Weights of a small model that answers yes/no questions on an image's attributes.
Training: 9200 steps, batches of 256.
Data: 48750 training examples, 48.3 epochs.
Rows from block 3 of the fusion encoder, named by matrix and row number. Rows with one number belong to one attention dimension. Each number is 50 + 10 x the weight over its row's rms, rounded and kept within 0 to 99. All counts start at 0. After the name is the row's rms in percent of the matrix's.
# v: cross-attention value (fusion_encoder.blocks.3.cross_attn.v.weight, 320x192), inputs 96-191
# proj: cross-attention output (fusion_encoder.blocks.3.cross_attn.proj.weight, 320x320, transposed), outputs 107-213
v.288 108:56 36 60 54 58 55 55 45 60 52 71 59 64 50 42 38 51 54 43 26 48 41 57 41 57 61 44 70 45 45 59 59 63 46 54 47 50 63 49 58 41 53 56 54 61 57 49 69 37 46 57 68 61 38 50 66 39 45 37 34 46 45 57 44 46 67 57 39 44 35 62 59 53 48 61 47 51 33 41 45 35 47 62 60 36 59 37 45 55 43 40 33 47 57 38 60
v.289 105:72 53 47 37 31 31 35 59 45 49 44 53 46 33 53 54 58 46 40 66 58 58 64 54 47 52 46 47 46 55 58 35 37 50 40 33 38 49 63 47 50 40 49 55 43 44 75 56 50 73 45 31 50 54 48 37 53 52 58 59 46 33 50 44 57 51 56 59 45 59 50 49 53 56 60 36 45 70 40 51 64 53 41 39 64 61 42 73 49 65 44 56 45 69 51 45
v.290 110:47 63 46 36 51 43 45 59 49 55 30 33 46 41 48 71 50 53 58 46 47 52 42 58 39 51 63 46 48 52 61 31 46 58 40 38 48 55 78 50 57 63 35 43 32 49 45 63 53 72 32 49 42 56 40 46 41 44 62 68 55 46 48 42 33 63 51 67 48 65 30 59 42 43 39 56 32 47 59 41 58 42 48 48 60 40 52 62 46 48 45 47 50 45 60 48
v.291 102:52 52 48 25 48 42 44 59 44 45 43 38 57 41 52 58 45 37 50 40 55 62 46 49 24 51 59 42 39 51 77 43 35 62 46 40 59 55 64 46 41 59 48 44 37 45 56 47 55 56 50 47 45 47 59 33 42 44 66 75 53 53 39 67 42 38 60 60 40 57 72 54 42 58 55 52 60 67 41 45 55 53 53 36 71 58 70 54 57 57 53 60 49 33 56 28
v.292 099:51 69 62 50 37 34 54 65 34 70 40 49 43 29 48 59 53 46 45 54 66 55 58 51 44 36 49 42 57 48 59 45 33 43 54 36 60 42 58 37 39 40 47 43 43 42 61 52 52 63 59 47 45 47 58 37 39 50 54 57 42 46 33 60 40 49 44 59 50 66 55 50 47 40 53 44 52 56 57 36 68 55 59 49 71 45 66 33 41 37 51 59 48 54 45 57
v.293 103:44 66 26 46 59 61 51 61 49 47 50 57 44 46 48 61 60 48 57 49 53 45 42 60 40 48 40 46 54 46 41 56 57 53 42 38 62 46 63 50 45 47 43 45 31 58 52 58 56 49 44 44 36 41 55 36 39 40 62 63 61 58 43 59 36 52 48 54 41 60 34 41 34 68 53 45 40 72 47 47 48 53 45 43 61 45 46 50 46 53 50 58 57 56 50 58
v.294 096:37 40 54 57 49 52 27 31 49 53 45 58 49 49 32 44 43 39 34 46 44 31 51 44 47 57 55 43 63 53 49 50 44 43 44 57 39 47 36 55 60 42 55 80 65 43 50 47 33 50 54 49 56 48 59 53 38 44 33 47 50 63 50 53 52 48 53 61 55 44 59 47 49 60 59 54 54 41 66 38 46 54 46 37 36 42 37 29 57 41 27 39 55 41 52 43
v.295 098:60 57 39 61 38 72 54 43 51 59 54 44 38 53 53 51 48 64 50 33 49 51 41 51 67 52 63 41 37 48 45 49 64 57 60 37 50 52 58 49 54 52 42 36 40 60 57 48 69 54 45 58 42 44 48 55 40 57 44 46 40 49 58 32 62 59 52 59 37 40 54 47 42 47 64 51 74 35 51 47 63 56 40 73 56 57 37 53 44 45 37 64 54 53 47 41
v.296 096:48 71 47 51 41 56 43 48 40 42 44 51 34 35 45 80 55 51 56 55 54 72 52 44 43 59 52 43 35 60 30 46 40 54 52 43 52 38 81 30 50 50 35 51 50 33 46 56 52 65 40 47 51 46 41 32 40 47 78 62 56 43 56 62 49 48 48 60 57 52 58 55 45 38 43 40 55 52 40 47 57 31 57 46 54 49 49 61 59 70 50 53 47 43 47 71
v.297 101:53 66 53 55 43 56 55 57 39 49 48 60 55 53 49 53 61 46 65 51 62 48 49 40 43 47 66 46 35 53 63 46 51 48 54 48 79 55 63 64 55 50 49 38 39 52 55 63 58 63 54 56 51 57 35 45 48 57 72 55 57 57 54 40 61 56 51 55 64 55 40 45 31 42 44 60 60 65 48 44 51 62 50 43 51 46 52 59 53 73 62 57 67 65 55 76
v.298 100:56 27 52 51 43 48 52 53 65 41 36 34 53 48 41 45 41 41 55 42 43 38 23 42 57 64 36 48 64 40 48 50 48 30 52 64 47 46 35 43 33 39 51 60 55 51 46 43 32 42 45 34 41 42 57 53 40 39 39 23 56 37 47 48 50 43 44 29 54 48 42 40 52 51 51 48 55 52 58 36 42 52 45 52 34 53 66 42 61 46 53 36 66 43 29 45
v.299 104:43 50 40 58 49 67 64 39 68 70 57 54 51 61 49 60 55 48 58 57 58 44 59 51 54 50 57 61 55 65 67 64 59 49 56 48 53 71 54 49 47 56 51 58 68 63 34 53 60 51 47 53 53 44 60 59 69 56 54 55 52 56 49 38 68 62 64 62 48 44 56 47 55 48 38 60 76 44 59 52 42 76 49 57 51 64 50 64 50 42 47 72 49 53 43 52
v.300 109:48 40 61 55 47 62 39 34 55 42 43 43 52 58 38 46 43 42 44 46 51 39 49 37 64 63 42 50 61 41 56 53 51 29 54 56 49 60 48 55 49 51 40 56 64 49 49 34 57 27 57 49 55 50 44 62 39 54 42 31 47 52 41 35 42 64 48 45 45 37 54 47 49 58 56 51 49 21 44 41 48 40 47 57 42 55 37 35 37 40 42 44 44 54 55 45
v.301 102:59 48 47 60 47 67 50 46 43 46 52 63 48 57 44 47 52 55 48 49 58 44 67 58 60 51 62 54 58 50 66 64 61 36 58 47 60 42 56 57 59 57 55 59 35 60 58 58 64 48 54 60 63 37 54 62 50 65 58 62 58 38 47 49 45 50 73 39 43 43 45 56 68 41 58 59 65 45 50 53 45 48 49 64 53 54 42 36 46 41 43 43 65 32 41 66
v.302 093:57 43 53 57 49 49 53 55 43 36 53 58 69 53 47 69 57 55 57 44 54 42 41 52 27 62 60 46 45 55 58 54 48 39 65 43 55 46 62 28 55 44 46 46 35 29 45 53 58 60 47 39 56 58 59 59 48 25 44 66 59 45 52 52 54 55 47 55 34 50 37 59 48 45 40 40 34 53 46 54 62 52 37 48 43 55 53 50 72 30 58 65 41 41 39 44
v.303 108:51 22 54 51 55 71 54 35 51 56 67 53 49 62 24 48 43 40 38 47 41 40 55 54 68 45 50 69 61 51 47 57 53 58 53 59 36 48 35 65 45 62 60 66 54 62 56 58 52 43 61 50 54 57 44 32 48 51 33 30 39 37 47 51 44 53 46 47 50 27 63 37 55 62 36 67 42 35 44 47 45 22 48 61 34 52 41 30 53 53 47 48 50 53 51 39
proj.288 108:68 50 56 43 60 52 65 36 40 60 51 47 43 29 57 35 43 35 61 45 68 38 49 52 64 56 59 60 47 56 45 72 75 61 66 59 26 51 57 40 35 63 35 36 51 67 51 59 60 34 53 43 44 45 71 33 59 47 51 76 37 42 50 42 47 42 37 58 53 40 33 46 33 45 53 48 52 30 52 37 50 52 61 45 71 33 56 52 62 53 43 39 52 71 42 59 56 43 36 53 44 57 51 49 77 52 51
proj.289 104:40 48 37 61 50 42 47 65 51 45 40 52 64 58 51 55 56 70 53 62 50 49 64 46 45 37 38 51 43 48 50 37 28 52 47 50 50 45 31 56 50 71 49 61 46 36 49 53 57 64 52 54 67 50 45 47 47 36 58 46 71 51 42 48 71 52 40 74 39 56 75 47 63 64 30 49 41 81 44 74 56 41 51 45 49 75 54 43 26 49 57 52 42 43 49 49 51 47 67 63 46 65 49 46 45 48 48
proj.290 111:35 65 49 63 47 39 51 65 42 50 39 44 61 66 45 53 54 58 65 57 42 50 51 45 52 56 54 59 50 38 48 39 47 26 46 40 39 49 42 55 53 52 63 55 63 61 41 39 63 53 41 49 56 52 44 50 41 41 50 39 56 54 57 73 57 71 63 48 60 68 59 47 57 55 58 57 57 75 46 61 54 51 40 46 44 55 57 42 32 56 72 47 41 38 65 63 57 57 48 61 48 57 37 50 45 51 49
proj.291 101:40 51 49 45 59 57 39 58 38 40 52 48 62 47 42 56 47 47 37 69 50 66 50 48 47 51 59 53 56 39 68 60 44 57 34 33 65 53 40 56 38 53 50 72 40 45 55 43 56 56 60 64 45 50 44 43 37 50 63 51 58 50 55 58 52 57 55 43 50 63 68 46 74 54 40 65 60 46 52 54 39 62 70 56 49 53 72 45 32 47 64 55 44 40 57 37 51 56 59 75 59 46 33 46 50 69 57
proj.292 096:41 69 56 70 70 40 59 48 51 28 43 53 39 45 53 40 50 53 39 57 53 55 62 51 41 35 37 56 62 42 56 31 58 49 52 45 58 36 31 56 46 38 74 57 49 46 44 39 43 48 72 53 62 43 66 38 37 55 37 56 47 51 55 53 49 54 46 41 48 46 49 41 52 53 46 46 61 54 55 60 74 70 53 53 52 40 41 46 44 40 64 49 55 67 44 49 42 39 43 50 60 46 48 50 30 47 76
proj.293 101:52 59 37 43 58 58 48 69 48 46 33 48 60 43 55 64 49 57 61 52 61 56 58 43 46 45 46 42 56 49 50 35 27 61 41 40 50 37 44 55 44 40 48 75 56 57 42 45 62 53 48 39 77 49 42 54 55 37 46 41 62 58 53 72 59 64 63 45 47 65 69 47 68 68 50 61 55 52 56 56 49 52 42 37 36 56 37 52 50 49 57 30 47 28 60 58 53 44 50 48 52 43 47 55 17 50 48
proj.294 090:44 58 57 64 47 50 42 38 57 56 62 48 54 49 31 50 66 36 56 49 45 39 47 47 46 41 44 58 61 49 71 55 78 70 30 49 54 56 39 45 56 38 41 61 51 56 53 59 52 55 48 32 38 38 79 22 45 56 46 69 41 45 43 55 45 63 59 59 47 52 42 31 29 51 62 47 48 30 52 39 51 34 37 49 41 54 69 55 50 57 45 34 34 44 43 59 58 66 19 56 54 57 60 49 61 52 58
proj.295 091:73 48 44 39 44 53 47 49 55 51 63 36 53 61 36 70 61 46 51 53 51 56 44 50 47 47 60 38 47 50 42 48 23 54 50 57 46 49 30 60 49 54 40 56 48 48 46 59 46 38 43 47 50 55 37 68 38 36 57 23 51 46 55 65 56 64 69 54 52 48 43 58 62 42 47 57 59 96 58 45 39 52 52 52 68 49 38 65 51 51 64 60 55 62 56 58 60 52 60 36 57 33 63 54 54 38 42
proj.296 095:35 48 40 54 49 43 44 63 62 55 35 41 48 50 47 48 54 53 60 44 60 51 53 48 61 52 51 49 44 39 50 36 44 54 35 44 67 36 47 61 52 48 55 56 40 52 60 34 49 56 57 60 53 58 37 55 64 39 61 29 65 54 57 61 59 70 59 35 59 48 52 52 54 54 53 70 51 45 47 47 58 71 50 58 34 53 44 42 20 40 50 50 43 48 52 47 51 58 48 60 44 52 58 39 61 57 57
proj.297 092:41 65 60 57 58 53 50 40 55 43 54 59 62 63 29 53 55 59 53 56 64 62 47 55 58 46 43 46 56 52 60 51 15 53 68 48 52 58 47 45 50 67 53 30 54 59 54 48 49 51 55 55 56 57 18 85 61 49 66 20 66 28 42 45 64 55 43 53 41 60 41 25 47 49 63 53 53 88 42 59 39 49 38 57 43 41 40 31 69 43 56 56 48 46 62 49 52 55 72 50 53 53 57 36 45 50 43
proj.298 095:52 38 39 41 43 52 55 51 45 60 43 56 41 51 49 31 44 29 46 43 50 59 33 54 55 56 47 42 60 38 50 58 69 43 55 61 48 55 54 50 52 40 57 40 58 56 58 70 35 45 35 50 58 63 77 29 50 47 39 72 50 54 60 27 55 47 66 50 60 42 39 39 39 41 60 33 58 07 43 70 40 49 59 43 44 53 32 62 52 42 45 48 42 46 54 42 50 47 22 40 29 54 55 61 61 65 39
proj.299 092:46 46 53 31 66 49 44 51 59 51 51 47 56 57 57 62 37 47 51 44 59 49 47 55 41 43 56 62 54 43 50 55 33 56 48 62 51 52 56 36 56 44 55 42 41 56 48 42 57 51 67 60 40 41 35 88 38 51 56 13 52 45 38 60 45 56 43 46 51 48 58 44 48 54 43 54 48 88 34 45 70 64 50 47 56 55 52 48 43 47 58 35 43 45 50 36 36 46 77 50 46 46 60 59 41 45 39
proj.300 095:53 49 42 58 52 54 42 62 57 49 47 51 52 50 55 49 45 49 42 48 45 66 52 52 70 45 49 47 48 55 47 47 85 49 46 67 53 57 53 43 31 49 42 52 73 66 37 52 62 41 61 42 49 51 84 18 47 58 40 69 54 45 54 39 50 51 59 55 65 39 43 57 47 51 50 44 41 13 42 46 41 44 50 51 48 53 51 49 62 60 47 35 48 62 59 41 45 66 23 59 52 43 55 60 59 59 57
proj.301 092:64 53 45 36 46 43 54 50 56 49 53 61 41 48 61 55 69 51 52 53 73 56 53 39 48 43 49 57 52 44 46 48 17 50 46 57 51 56 61 55 48 54 46 41 54 54 46 45 69 45 58 52 39 51 37 66 62 47 48 21 60 38 49 49 56 59 58 18 45 42 44 49 39 47 41 55 44 89 43 52 54 51 44 49 36 54 39 41 44 60 43 43 48 57 48 58 51 36 74 52 43 62 61 68 39 38 40
proj.302 087:21 61 67 39 42 45 44 60 55 43 53 37 48 49 41 58 46 56 59 47 51 46 41 57 60 47 52 49 46 52 48 48 45 53 56 40 50 44 64 69 49 42 44 48 37 62 42 35 35 53 43 46 54 41 58 62 44 38 40 74 56 74 59 63 54 56 59 36 62 59 54 54 56 46 63 52 59 33 35 35 55 53 57 54 38 58 53 51 47 53 46 40 28 35 53 48 65 61 51 26 45 43 51 43 51 46 30
proj.303 104:63 38 44 49 61 57 59 56 48 56 61 49 40 57 60 44 46 47 51 43 42 42 41 42 61 58 65 47 38 51 37 69 63 40 55 58 37 45 60 40 50 48 44 41 66 51 61 63 50 45 43 54 37 49 59 57 50 57 39 63 24 44 46 40 44 42 36 51 58 48 31 49 43 45 37 41 43 33 52 32 36 46 41 67 47 47 52 65 51 44 38 38 51 69 42 58 28 53 48 33 58 64 75 68 63 40 44